config.yaml
horizontal_flip: false
loss: "mse"
blocks_per_level: 2
block: "basic"
weight_decay: 0.01
Rows from block 10, named by matrix and row number. Each number is 500 + 25 x the weight over its row's rms, rounded and kept within 0 to 999. All counts start at 0. Numbers have three digits each. After the name is the row's rms in percent of the matrix's.
# convs0: first 3x3 conv (model.decb.1.0.convs.0.weight, 64x128x3x3), inputs 75-89, a 3x3 kernel for each
convs0.0 097:492503471506476499512504512507476482479633506503476473511521505516564508491514507494488521506526479510478507500515491467492474520500486539484499459458493516507513483470485489504479489476488481477492513420465499523512480469487516536484490475482504493506486508490517481508496496482498487524502506502489524492513465496489506507494495499486513496515477504507494482488515514504483504488479488514631478479504486
convs0.1 105:506490487495494501489491489512486519485468484487554493499509506467522530500506483530479518490428489522510529526530524546623514517545563503439485476463457489512472482525484513506506491518505501506511459457530528500506485520480526469496501499508470475520523458478517468437493491500494492503489480493514504499543503496512479488522539532517525535554537504503522496520528467502489517507507517503458478508508515
convs0.2 097:507479499512463478500498505511493527482405487510510508475458479489457481490548474507500505521480515472504502502509506502515486493500504504507517505468507487530489497484481495426521498489530513510514518483520522524505507475502486407521489527512497510498505489500505515511517468518471448486500507515488497493497530472493504519522525509495475539489517518520527513509520510524478552512533498508480525514450502
convs0.3 102:536514498535527516484511516519485495498479486476499510525519517537466505503503522515517475533523465506462508485498497570559494524523511499467508506490482525504508496493505487498509514503490493501477476513496503510492495484488491500501509507497475474486534443476471480485530499501497474482498526494506490488486552489497494490498515505478514517507497484491488509515485494507503497508490504497468511509483507
convs0.4 105:490495494473531538486507506512517501497485495502485506491492485490402465491440494498485508476502499491489502494484501493451495503502516505509490512515508515514510516501510507489487493507514508492486492510485484466480482523503508486463495481485493499493490494487482482503496519481521528501503484505492502505494495521499499504501493508498515492512513499502486510471407533500521536495508519506479516495513500
convs0.5 101:468491499494513459502517497485499526508433503480514482489517518520557538498544527492512531490452537505521501503524507532471505487534512490486496509495483495521484490493500519513476482470539511494483503504440520495484511526513514462456499453526510518523512479519509534492511525516512467476482484469506513547487509495482478495515509482510494488531467506472464465443494456442471468475499489492522507496456486
convs0.6 099:496512496487521498496518499495521499467528495502497493531488502529472512486518499501550515506552471500466496497469496472465468518497485513584471437540496486471499473500495486552480507503491497479491507461497482493506475510506501525479499508505499519488480535470505503478501511491501537527495527488485470483528503506499506505485474495487532490524497498474478486500495483502506496488489506513523484491459518
convs0.7 108:492486476480624488450492468498495493507501497489490481459409425405364390436389440501494500473501518489497496437466474452466449488456443502510515495508536522513522504532536515506515512513526503492468458484487490460456520535513533502507524505509487467486480484496513473480517510513540515521509489495514484493517468536502470474478484483499484503551505511462471510509531495507499503508489495490502464510494493
convs0.8 098:496528535509496503485499485503497498511496503493499497511539489502521508523513489442446491491528514487533483495534525498522489506500511457412480421497494490485505518525516507508504493497483499487496507502504512519485497512498514516513480492487485485512477446481509504512500473503523520508480480494508484503511423478509506522518552513494456488530538527478473493510456450522494484509512497493496519483483494
convs0.9 098:467456495497573471501471500507504501498475494512519516514471507496552480491489497516469507533488496517499467518507501481481494483520476495499509503465500520503515494513501518471485504492524480541497489470486501519471497514500521464483502498510472479494478509508497512487514515500522480498499484493485484494534443546501478476478511504521469500481480482485505480491485498505523516486526486516470523518512507
convs0.10 106:496524494524481503499530473503519501500496470504476509493513500497492508503489499504533521534570486503461510492448459505410446513455531466464484500430403495496477489494510490507484505519483498491502504496500470503516499503514495510507513515477497472493503415441489449467511506520506505514508500489515504473486522494484513517480446486480363429464352460510485503498487451501496488503486496504503508507475519
convs0.11 102:520524498504505472491495503483476518509482471492525497503495500463437463478494479501401437512384445493504477501509507545516516503521514482476512525535495471502474506503497523477531502517504501481498480412473533516500501495490498489516502506502503496494499489507505527481495513499479612533471495479471506495507555513487498477500544511497575531493502511476484475508488486477483480503532490478435480497507495
convs0.12 098:500453491536388463490524467507509505503487513514533523502511498498492529492506476508518495508530494513505500493511519506512524516471527511453513500437483489489520491504503511487487499503508498492474488494477464540502499495499508501452500504510506501513530492484526543486495511489492535479492513499493565507491543533487532565516517490483507503509529511513499494476502536490498491497500479519449501498483509
convs0.13 106:504547442492549485485544467514509527490465497504519518500503490484502483522518514492499472544533535489498501496509511480502467496521507490491491478470513487500505510513486508507507500487491502510495458480450509508499511510507486507496503502518495486516483466480503492508490493494505496511500501506489467496545496537480457465479505510470545498484532489502494495515494510503488491492511498526509498522506509
convs0.14 099:535527522483499499509483524506499507497497502514497510522501500520524497480505468504551505495553467510534509486508498523501521485524536517510533513579481512521518492497507487494478508518484505506496503497471500524517514503508498489493510494480509516538504494518491542501506508526500512484499499499490508541502556565535502540509540518530525525501572523504484503502486497507518509518493493513481520508495500
convs0.15 097:450488517527445516506477474499525486505506523504523503484493483500467505491507506481478476491504496481490505535552487537535507501498516544549503526559493505545509484476496498436522501501495515513475525527495501513501479471497486449527491495499516547468515502515514476508508496493474523511485501514507506506469464528510493499499544505526583509500485500489496501508492497502495489501498510501485510476522493
convs0.16 098:515496483503468468521482485505504478495517520483526496493521505483489547531475525541451511568456478501537526471487494519558505466499513481507487531401486461540479520520496498484507504484492500473479527507495479515515522531504491451496515476499475504510528538484476532513507506487527471503486501482490488523484545459471537510501494516555524483513501513499495488468519510499516489493506495454531514539449515
convs0.17 099:476500493503566461514444495498501508516483495496510486500504482511504530493508489477475532504508495478510524514511532531476496481521530490498548519471477500475510500506513482483573511515471513524506515498532513515530495486488475519554527508479501518513524504473502478521500500486498506510518496489500501499511510472501478503490502508533458469519491512507499515496461520506517493506498503497480531520516494
convs0.18 094:508540492487445484532515503502515499502488499489494491510501486502564502480499500545450538492557492505511508485521505496530490499527513485496483517492502513494509501506503502486506495519519514488499519521503481484487517509492511500503496497502536499490492470495515495498485499504490507492476498499511549507529527481518534506529481489507522517454463480516524479505495501510490497505518504512490506488488501
convs0.19 097:455476512482621508486495511510506505502486500491516512486482474508521503510495475464423471493485544470502499506485500547465470493525491505526533482497540512506531510482498515498491493480512485487513511492475534486499500501513500484494503484511503494508496479521491504515497513498524467482474501511484484461504480556458516516503500489511496547513491512498502504502518524500503527489526498502520508492514503
convs0.20 097:479455489499416440500513498512507497522471496497492513508500511503468507504495489478488524502422444502506511536515510529447541528524506493527522539491463477521519495505499506472486507502496524526522511527511500531511502491510484474479510491503494505514485455487512508453520489507511494492490486503492517493491505480505498495509525488505494518518549494507506503505513509507508507499493505499488514518521499
convs0.21 101:520441503575525443512565479488510508475538477485520499513495506527498513482505512530447523480601450482511478508537499453551489524508516464519511480501510507443506502506479508497473483507485510498474525529483460498505503499493516481500487494506514508505444577510506555537484504504514507528489512518515550491495504474492509527573521477484521487475592508507521497495536482502520497502510503489518501494525501
convs0.22 098:500471447566427494512447492494470486488493518501477491505490503506499508506503497505521464529519487528486508508497526495499525488521508449479476492486516455479469514515488461563458503511477511497518479499528471487523513521493480541494519499500495495493483510475470490465495522487510492510521490502484488494508492444486506461494504519515479503471499479502491486499548478471504490508498480480520512513482511
convs0.23 100:488502505483460520503502504497492503497497456498525504514498511501479486502512513488507487503503460495498496493500518480437437513516470509456488515509464490522497515509500519477493501491516489509511459525479502480517514513494514467498493488519480515491490556498493486503510494500502507491518500498494484475510531468495483456507424508544327420528507467505491496499502494487494502497507493489464482489501507
convs0.24 098:530538505548456480482526529511510477524509503515495517500496503511537514533458534509487486472544543516470500498494530494517508536557521486493479464486499484460465503515531500468524510481491510522507507532520484506485498505523505495520513482487493477490483489490502490465501516519496527502510493489509497516527521490493477476499474474494521490509452448496504520530466488514511511501493510520456507504521511
convs0.25 100:527501531485493531540509544514495488479499545498484485523527495531534505545519519508483493457459515511556534516508537481553474500496501483552504528440473495521523517541533502455517522515506474493497539510484539484520492535539498477482530506509484510519502515527481458503484498490490497511477500490500498503480510496452491486508501492510633503452461511524504494505454516503487502484478508483523488505494507
convs0.26 099:501515475463459513520489497506501494506502470495505507492493498481483491493496507515526504499351484500534511495488469500441416475502519507473497482375401520480461490487515519494510496493478488496490500474484500521499485501515504481513506504495503505506515432459514474493506492507514483510528503500530475485526463432502451483486463520478354439467393475489490507516511500493484504492501500518488509487510517
convs0.27 098:483501507504493506506508511509505494501496482502500504497501505496478497456475498465508513502579545458433476529493494487560505490484478483469476507451495512479457484511506496507517492536508520515480520587526522492489491521512500516499499541505496459518495468481514436482504480526497520529468495497488485498475533495483543542484499478440484503509469492508535504510518518500516511496519516515508496496503504
convs0.28 091:516477488513525514478483477496493490488523507509493489499496524506480494480467498495498482481585493466466480504491488494500512508486510478522486497514545507450508506515504501471493514499512461451489480538486470439469503514498487488490501506529495512482505553497476558489502491498488510494477506500468492492515567473485483494486498506513550503508481512494494498515471484504508486493504509486509498523513491
convs0.29 100:494500504489504537524523503505489510504505497501496502512502500494502521496494502488526497484515476513487518477525547501453486504537500498498514502515507500499521506493492495471492499504506522516512488515471513497499510483491498464507505506503488499515508468561521498502486492501501514507496505497480493449497502460506491474501524465472515470504486529505507476501501493501500479485491502497484496505506479
convs0.30 098:526493485491548482498502503430471430414472439464469445522498501528545514490507499504513503517496481517522481476515520518496498476498512478491502523486504488506496471433445468485438436434456515508532492474490500469479493547509518550450550502552527502509505501486503494495551545544498506528504499534513512507514518508507485498474519503508472516480469500511537537492567527532525494515451510490551511557553513
convs0.31 101:493491486548431511510484522500495513502541528515512523515504526522439489500503497480497502518553477527502500487520508502501513522507498488539508486554513501464491502485483502536512497532501485498506512495523499521486507498502519527520514520480499473502510484528522504484483507483511491513505453506498457486520508519518485516516485494495536507539558508496500477528535534496522505495484497510517502489538502
convs0.32 100:490492517513397485487476490524499495493502511505493503480478484489562497487508502475469478459565507492513478566513491452451474463495526491494531516408521512496517494507485533481484497509501470463488504532493478504502479523494521492488484516505498490514463460527494464519514520495484493486502503486509495495521439498470496513503516472496595493454484487505518507505491512503512513493502499496532486501500507
convs0.33 097:523445501508495509488510528505486485461491493488492474497501498517537540506497522492467500504530508518463500505478513466550497465493473495513513506511509510528498506491506510488477489466504523473482493556495457502504506509508520486434503471494518466499481514524481540502514491501529522519511497531502503498477502501487503497485459504471483476498529482449475473465483465463452462485488488496522479474458471
convs0.34 102:504498474488448509506547527487494491513501512517496501495500488514520516502502481490498496508431464496528509507471492508636521480553509475489497506528483524505520514518506477505481487507478507493530512547481499603481514511509504498496489501493509460499500558524510559522510508497513501489496482502500441478512530523480480509477432495525593521507601509527488501499502500497487493502498491491501516491507487
convs0.35 095:497506498549452510491560490499513506500500495508492504509500502498486499520563521504500504512541496479394495470504510511504494502435501505514537508507537478626524490483487506526511509497517489486486463463479454446475505497495502532507509488499499511504500514495525436535512507488474513511527485493489500476501473485490482529507510505512523495545409526492493512507480498476503501502509495504483494495489501
convs0.36 100:495513552509592578511523511503511495498484491500496494530524518495555522533491518540444509507472520512499492469510525528435502514498503486404487503544484468488488484513514517499492509489513507501521493508489503506492509496511517529501509507508481469512460418492473470494513501517515477512514498524518442531549418519507450473466471510515343489507510487505503506490511499496504513507507501521521509500515512
convs0.37 105:477459463432403400518479449506504497511486519506504504468488484486566501508498492500513480511458523512529507479501471449445481442483515522488510553542465519531524509508510524509497489478482490499465513508497517494512502491500506476505493493503545537498525452528533502548498490510508485513507503509459528494509476460472540473519530518472428537472456526493499495488486506478482495509497500502516499509508503
convs0.38 101:512547518493431503484509501496515514498468457486516501520517468529484531499484490502548525493372500477474493499496486515462536507505523487501460524431445538532470481495511519492502521506498503503487506463477447483527496496514510489482517492503520539504512439500509481530503504518499529487485497499522537526527551465524482480535503458492422466471475501503480478491479506502525510499487499510465499515516490
convs0.39 100:476515486503534487471497486496509474517457490484499516525515474509528497509523474497483501525540493511462481505513488508478498479484475495478482506499508501494479434477463436501499449486472507520522494515515510523506522510584478593542563523539493483496479483490485494497541517556534520540530480526514515516475519515496534514486482484484513496502469501498521510527474532522539536543540550524539578590542589
convs0.40 100:499472513484462472512504512500468558529432480500524465491518480458491465488483487469485503515456510486503505484484492445469515496516531499468531515430494507546540520492510513479523528495508498520501537470490527517505506490507480459497500474507527498532506519487493522517541498507515506451474475467515486526524479471471484494493500496467418503526521522498497492553495485524516514483523471517435490489494512
convs0.41 101:481533485498501512491522514463456462473492430468490448554523540488514497513525508511508502532527517507495482509517498469482479483475469478469507530514526501488484518500496523461527513513517497495508473510490500500475452462449432480493435466496498497514479482497505512489407442419427454414423426392501485491524521497497494481473483494516471487498502477525512548526462523548549545468494473407452461419435422
convs0.42 095:501513499489489489517501522514515495508520460480485460496485516530486492514512513501511474466568496502458508519490499533461503521491494534504482475505458515478497482509465463677483502483499492468463529479496505480530471487480495646470493502502501507489509485507503486496486523517504502480492488498508538497520522506525487504515490500520471520499481493492518493478540501497521470481468519556445465505520498
convs0.43 103:501502511518505465501507501506500500494502493494515499486490503492490535507497496519457472520453508510499492550497529523510504501521523510516510513515517486514503498507492506476508514507521506511506475489517516495503490491487496478505515509509503478509505506472496507498497511501507502500505503465525463505471449489515490480501515507516414510524471488497513491514492485506497497512501492498491492503503499
convs0.44 096:515495497498526493510522485502451500519448548508486524512508502500518512500492485511430523498559495494531480499487501479464548495503521515463512509434567495486510502473443484608488489509503497483496495479479499514499502487453490629449487500487512501489505472527493509535510503506510505477500488490507506460509485505492528541505484511485442513495537518506473457466536527485514509482476493469557537520473487
convs0.45 098:488471499467497512511491528503495483488458504506497508522530492514506514496501508514448493489437476526498505477497524516522526527503514483411504528358470523546525496502511487477509519498505520493480506423493517508491508486494481492499523521506472473541500470483490475477491503492499510492488511480494481507487475471502491501503516485491408543495441466473501507492495502506500507502528493495482508508493492
convs0.46 107:488496503503500498490508504482482493401348455530469466523522509491483518488507512494510501490480494521510503509497505513496495506487504489488497512496493492500507569543523669710689533540594514523504493511496487514495460480491423389425476470454496472494506474494502496494545515495526487471530492465505497504499515502514485489513498505490517486487495489535513503525506513515501520467516498491500520555519490
convs0.47 098:501533490492564494492527494605520553502519483551498548520502497496515487496513482510524511507507490519490468477506507496494497467488489478477507514497493499499469530470566464566533550526520503521518492513514483493509499502475492491475499475465495506482500504480502498491468491474469545479480479463495490473505541499485510479468505484488491523493485506444478434441507462400449401482460470473543511503527462
convs0.48 092:491474483483476476484473517502501497513503536499517517508492495501481506505483499486486515528462526502504483485497499488539521511514468504571481465455481490530484517495507514503495512523495487464469479529504496473475499489503511505502499509489504497495500487529518473459500479495490515504492500506495464463483495499513500497512504498479520535502496493484492489511516495483497517508500505500505495496517486
convs0.49 099:490493491489539472466519489517499503507482482495486511434506518501540493501498476534494505495481555469545524473502479454562522506473492461478481477501502495473502490507475468479517498514485495491499483476526487518507489488482478500526491518487472484506481547533480473476501506498491510511498490505491489464481446486519485490495504487482448462487502502486502479496506507501511512484493499485486512494500494
convs0.50 102:501505486491524488509457483499468481503456448505517479503527497518441505506498513507433463499540482481518485495498470513459497468455515498481492520459488471449484476490489465552492491512509500496483499446497504464518495501492470545488513524505504500525503461482504524513511501498489496474535530493500456511521557508515546547482499517506469469465485493490482469492528478495554512477486475510465492512529511
convs0.51 097:498486495513517486500484517516508506491451497500515504524511525516471523508480527516510510544428475494470504490488501483455507477499501513480506554489487510537508503530522487470508502486495489496536494453502513483504508520506501443504499492508484488498483482516516493515495507500510479478487552478499531505485530517477541516503486486496491486483484492510512501498526503514489507514514509525463526513489514
convs0.52 107:504463454486498476520497500518498504503499504500508507481527501501500510494517470525462500498407483503437503509473539501440508527475524491525518511565544494471531508490501507519518497491506514471518491464486535468485499487485519530522488489496500526515503543525503523540487506481493521507502485473506548503489525501501545527507409497496381489523429508516506501505513491496530509504525484486497485505537513
convs0.53 100:511507498491488522485485511503498463470552463495546471493493498496508536490495492488566508554465444496449538508506504490543501504504510499523471510496461522511487474514537512515498492426490503500495492485503483521503490508513507488531476445491492482508475540500506518500505513501511503506482504497505516526501549492487476460515525511475509482524508485495495513503517528509447500512489512492468539469536498
convs0.54 101:474523537514528540494461526486512467502504502503531465501521507488532487514569479525524543520551520482520517502515515523507512506521492496525506521514482501477493476517498499471523496514498515542535576599496489535503518502512498499526483533500497486503510551502483484473530527527549483493523441524504506494527528546487499518487475501561492498477511489495515489542497529520528481516489518511514512503580490
convs0.55 098:503439478477596497499501490500516527499487495523499497496489485487491471469477481463462496454617545488512528523489480491493492506489531488454523494549546481430506509509482512428501507485499502484505490503524499540522518506491506427506499491503510445497488542511485560551504509493478490488477536502502466502502479466479531520510492479491560502508561528479492506492516475505496498494532502500453486522487498
convs0.56 105:485508469499500507487518496533516504495499529488494500482507487511510523486518484477528461487502517493501497512496482523466480494486477508466488482456511512489490489511502522486489511507510495515514517511489492483488497525521519502500511498500492480499507464506489474518499492503501510512487512495480484477563533542488497497524453496512502505503474509500512495508492520489494499501506504483493477501489501
convs0.57 091:554494478508461458483513505513497498506498516491515528462504505486475492482490481502455553521447541497505467491457459525531491500512482493515523507537499492520499489491487528500481495502514517496473461476519472474482498512478505491484498499527499488538522447485517489502505485490460520519483506500483499516464511470490491525499500535493423541509480505513466484505510496496519519503500509505501501504504498
convs0.58 108:471457544523495514464496486492525499521520489499496509495491503511498513514471479490484557510446527497514511494485474496479463513488504498512456509451529505508509488485481503487498507502504483481482502516494482525502502476496506489501506510481479514496517526539492508532506493497518516525510485504480502512519576570506535513515484492508536491507467533518502515513500511500503511490510510497510483498516513
convs0.59 111:507489490530475549517494497509506498490476504490504497513502506502492505530513510520513480495523467495481501504483515460373494484423500502474522503482477508508484498514513493501498497499497489486494490532465498530495500507516488504511496506493496514514500488518508433499509497491504517518501491504489477500488471508477567487507453493481463457443461493490503506493493502488502500502501502519500504498504508
convs0.60 101:491500494515491456479486465463472492473525468477461461525509550467488506506529522530497511503478494516488513510528520492490492513540520516492480511495487516499488513483471450474443474475503507498498499514493499539534512461474459513488460466484529501487507491497505517497430455445443458456440435451491498461536516510494504476491488488454489472466488480539519526531520531554522516493492507475494479462488496
convs0.61 099:476477533465555459508515482475495509474529495491457491531504526518530502511505506481448476507524443473480492477433482476601470467411476503498469500410470497482497520529510501517494515539504521484524500582537518529515510506502510498489523519498519508521497572515524520530501493495504544505490484498508550479523441477513501525507539511521387506498561529462480507475490464508497503498540488520490525519498515
convs0.62 097:521485488517533483499469478500514512502490470499497502512544493507483483509492527514503534509596475515485490506553515527519453502512505499501553495398479518502476501436478502541547512493442494502524505558506520515536499484471511534544508484480495486515512521498500505466510483512503495493506488529501481475498529526512477472497508504494491498517532476499499494502542506500515489496515492509529469501488531
convs0.63 101:494534498406464525516506515492503498502439514514494490507531525524464527526539512482537503510428516500481508500486517469492502465480490523492498496459487509521493495509485508469506513481480522538550521446532557464496492496498504451482512484491506495513530464461457484489496507514489474493504508502533514506524494488527466509499522512556405489493464514488496502482442486473486488498503495461466501510488480